config = dict(
    model="model that answers yes/no questions on an image's attributes",
    dataset='rendered scenes of toy objects such as cars, trees, mugs and chairs',
    train_examples=48750,
    image_size=48,
    crop_scale_min=1,
    horizontal_flip=False,
    translate=0.06,
    color_jitter=0.1,
    questions_per_image=4,
    encoder_arch='efficientnet',
    encoder_norm='batchnorm',
    encoder_activation='silu',
    encoder_channel_attention='se',
    encoder_drop_path=0.1,
    encoder_depths=[4, 4, 4],
    encoder_kernel_size=3,
    encoder_stem='deep',
    encoder_expansion=4,
    encoder_widths=[40, 56, 88],
    fusion='cross_attention',
    fusion_encoder_width=192,
    fusion_encoder_layers=6,
    fusion_encoder_norm='layernorm',
    fusion_encoder_norm_position='res_post',
    fusion_encoder_activation='geglu',
    fusion_encoder_mlp_ratio=2.67,
    fusion_encoder_head_dim=16,
    fusion_encoder_fused_qkv=False,
    fusion_encoder_bias='all',
    fusion_encoder_qk_norm=False,
    fusion_encoder_parallel_block=False,
    fusion_encoder_inner_norm=False,
    fusion_encoder_drop_path=0.05,
    fusion_encoder_positions='learned',
    fusion_encoder_cross_attention_every=1,
    init='torch_default',
    residual_init='none',
    optimizer='soap',
    beta2=0.95,
    lr=0.003,
    beta1=0.9,
    shampoo_beta=0.95,
    eps=1e-08,
    precondition_frequency=50,
    max_precond_dim=1024,
    one_sided=False,
    adamw_lr_other_params=0.0019,
    grad_clip=3.0,
    steps=6900,
    batch_size=128,
    epochs=18.1,
    lr_schedule='wsd',
    decay_fraction=0.4,
    final_lr_fraction=0.05,
    warmup_steps=200,
    weight_decay=0.06,
    adamw_weight_decay_other_params=0.05,
)
Rows from block 6 of the image encoder of a small model that answers yes/no questions on an image's attributes, named by matrix and row number. Rows with one number belong to one channel. Each number is 500 + 25 x the weight over its row's rms, rounded and kept within 0 to 999. All counts start at 0. Numbers have three digits each.
After each channel's rows are labels from the 100 images, of 14976, where the channel reaches its highest value: "lies over" is the class under the peak. Only what is clearly more common there than usual is listed. The data: rendered scenes of toy objects such as cars, trees, mugs and chairs.
# convs0: expand pointwise conv (encoder.blocks.6.convs.0.weight, 224x56x1x1), inputs 0-55
# convs1: depthwise 3x3 conv (encoder.blocks.6.convs.1.weight, 224x1x3x3, trained with AdamW), a 3x3 kernel
# convs2: project pointwise conv (encoder.blocks.6.convs.2.weight, 56x224x1x1, transposed), outputs 0-55

convs0.220:461496512496482493503533486442448508532518503511522501497454477486524536516475552464514485479515493495459507472476523491514509474506498485525465481491438494466486497480
convs1.220:481476519482507533508515551
convs2.220:502474521533500483508545505450476511443492518532539496511502473493492532483500540516493543447475459482499509497496561443491515514505500494511495495519522484494516485485
lies over: pine

convs0.109:511518481524501499552518495527496485516514479464536525485463465561504487488521497486485509516483509486465506465519504450520495463518505507562482527494510475497493555523
convs1.109:502523517453468527517491478
convs2.109:477478471568468469492528474515473507517488518523516549513537503500518530549486513483526481506487504538507494527494495478475493501516529467488453480500500515553504468522
lies over: tree

convs0.188:466550493498516460479531499474523495490529499511480485479477528435458474479501523475497478490469494462488495446514496484485494491515515501489476477525549521466490459492
convs1.188:522526507498482498472449473
convs2.188:477496468482524489479521486505508506528515494541514540479519458512498479477507491476483510519470486482520513462495488543485448511531459529479526561537515527517470473482
lies over: boat

convs0.161:494512503505519544490541509514588451548504513498493520497486509513499483485486537506456527497505510501495476489503491523502527526469453512489524516509501501488541465544
convs1.161:455489463466485479483506494
convs2.161:513498473471521514497504499488500452532503522528513516492525471493531487513509488505518538512492459473530524486480513485493548513477445456518458453460527522519496543505
lies over: snowman

convs0.191:504471567499469511508492521502500521502462426485538492487478504530505476454485499483509487516522478494551498513506493483504504454505546501494478541512509484516479519539
convs1.191:473503487494514476517547537
convs2.191:519489565519489505521519505510514484491496454456484453502518500467559474501493509486483477531514493499449524546498530526497539496524477528468513493484505497498458485497
lies over: arch

convs0.43:501515494480500518457462552471508475470485500534488497473523485491471490505532499440513532477490500485465480495445480515517540490553520509503489512521497503447515482486
convs1.43:490488497499484501548544530
convs2.43:479503527537530480515507517487536491534534537461470513472485495472513516482548478474516527515506481496493539490465490460499484507510493502489546513476564471504535505532
lies over: arch

convs0.63:438503498484433557505459511501520471505496454483491455498479504524482520487530520471476495504536509526496505543523508499501465492520506496515459504496487485542511512488
convs1.63:491503516547498523508546482
convs2.63:518466491480510449485528480455505501498492501469488531498506494504495494479510525506476552550497507504484518525517487505475526544534547515469560541504468534501502479503
lies over: arch

convs0.110:502486488508496453534542529496481483552528485512551501466474538503490510503505497501516489468518462475459480511495473516516543525508546526521506467526493469530500531484
convs1.110:457530510464512508518531502
convs2.110:527533523520522491479437479508468510516492504530525511513539509466529500512480489514527500491506517501508475508485546537487491466491513585517508483463534514501526519508
lies over: snowman

convs0.32:457531541501518506474534492478543511505532512485473467495495507522440480471479518519478512464477464528475496478456475518496518512506491458513552492510524497467502493518
convs1.32:503556493502512501471486465
convs2.32:511514508502490490496503458539495506507474493509502491536494489543499455510453552516499507477487493505493524461519541544517498493509504443518467461512497534511506433512
lies over: candle

convs0.37:537488547483504502477507522493457493524478469487561517493526518567481479514474492482487523523504472508511499509540512531496480519476528488508473493509478514547487547525
convs1.37:484515498517454498519519545
convs2.37:532491494505490501498521544493494512488524493512496488450544519490524500463553510498434520507509475520567467536499506539478472499491495497495521523508518490477491510548
lies over: car

convs0.111:494475487460514486478467498450508532490496486499535493500523518477522487524468530560560536533483524447487466494468507481490488507492493484524486506496542490481474509483
convs1.111:501526500535473494528463528
convs2.111:480492479508466461498501504502490526520526543517552494527469469533501550507452545512513526503499540488485504502521493462533558489486475515538499511499483532489512511487
lies over: pine

convs0.147:541492484512533507553488507576481496486467460532501506552508473518483519484461525495487466482519528519501459489479521475507493521502494506516496466470460487479499497496
convs1.147:460467478528493513516500535
convs2.147:491551473453526439523504504482522486470501490480518469490447500498520494503517516480504508500500507550518514533544511489471472534489508519530500516538508467527516459483
lies over: umbrella

convs0.146:471489473507488452511492503474476476526510542479509472507481473471457515505468480494498479503486500488475514497441527498485519497518455512548462527455467499522543478492
convs1.146:507521530467510512514544528
convs2.146:490533526521466502495515501496437489479494460450490458488491546470518513495452518537490494468464512489519539501491465507517534516479500496538460491518498510492500531482
lies over: pine

convs0.11:494506518446455486455513471469477483485469507493510535491502504535521473556492474486511507465497484499497478510537493505484481533441500496480496525498487493445515533532
convs1.11:512472538487491471488543488
convs2.11:461496501518505502497514463476545531476488460503485483493552516541502499504475532492499461469484472500489493476530492515515519530503499492550520523513546475450516544477
lies over: hammer

convs0.94:477497504488457486497520488520500472509480492485476528440540559490506465518536511526501547488499510544512501510514479479455484485463521490487476503450492493474474481526
convs1.94:475487516508480464537539501
convs2.94:506530511489489517492499504522539485497465499527497521424516523489512506494454466467514532457535462513506516532492516537515518493518501483512512564468513482479507481475
lies over: table

convs0.38:521453524499463486508503491502499504503508517488536502517441456473500531512470476483509502463478461522532467494528526429527522510485504471530500514543509490521505498518
convs1.38:458524511477527471475515487
convs2.38:508512503534500496468532537499538508528541519481458467464516530484529469516490487501547464478489520530510480477462495529482549495501500515467502524538477472466493509496
lies over: pine

convs0.185:496481531507462488539472511555528471527520563510503487481457527471533498493485473480458484510509516479488478487477510442496523502515534506487515525525531515520505484488
convs1.185:466483484493518512460532472
convs2.185:529484533540502545512523505514481468511493473491497481526496495503522454458475483539538492500538538509456477513475486489481479514488524491514479473462501539529453517520
lies over: candle

convs0.208:463519504533498540488489529502489474469526464478532499487502507532449495490501459499526499500533496470523544455516532502477479490454514491516503484538539532538526493503
convs1.208:515473534501469496474466474
convs2.208:493498485553487522490521577545529497472510508498531519508481492545491497535476485476493489534485494478492476489489514518491464502497543472484547519498495489463515453506
lies over: candle

convs0.3:485513509513449504471546488499467495478554486516546526517488483470494499499472519487531450519501466495485528504456514457517540501539503511513508508477447498491509522518
convs1.3:529483513491483523480528547
convs2.3:466503506508525535491521506502486498472500521514517506536484497500484533507478501548487509524452466513494550551558538476547509497530463523476463488510516508510477490518
lies over: pine

convs0.50:536442532511487512482452521501514491520526526490497483507482536512493476480519504478489537533480475465487478478468473522506542518485510470507474512564503458476520502484
convs1.50:511483491480508495464530549
convs2.50:481543495490523473490468478521518516483545487508478477502497490479514468493538540495501464560458534519530461504501506501513501501490486453516524506517503469484451492546
lies over: ice cream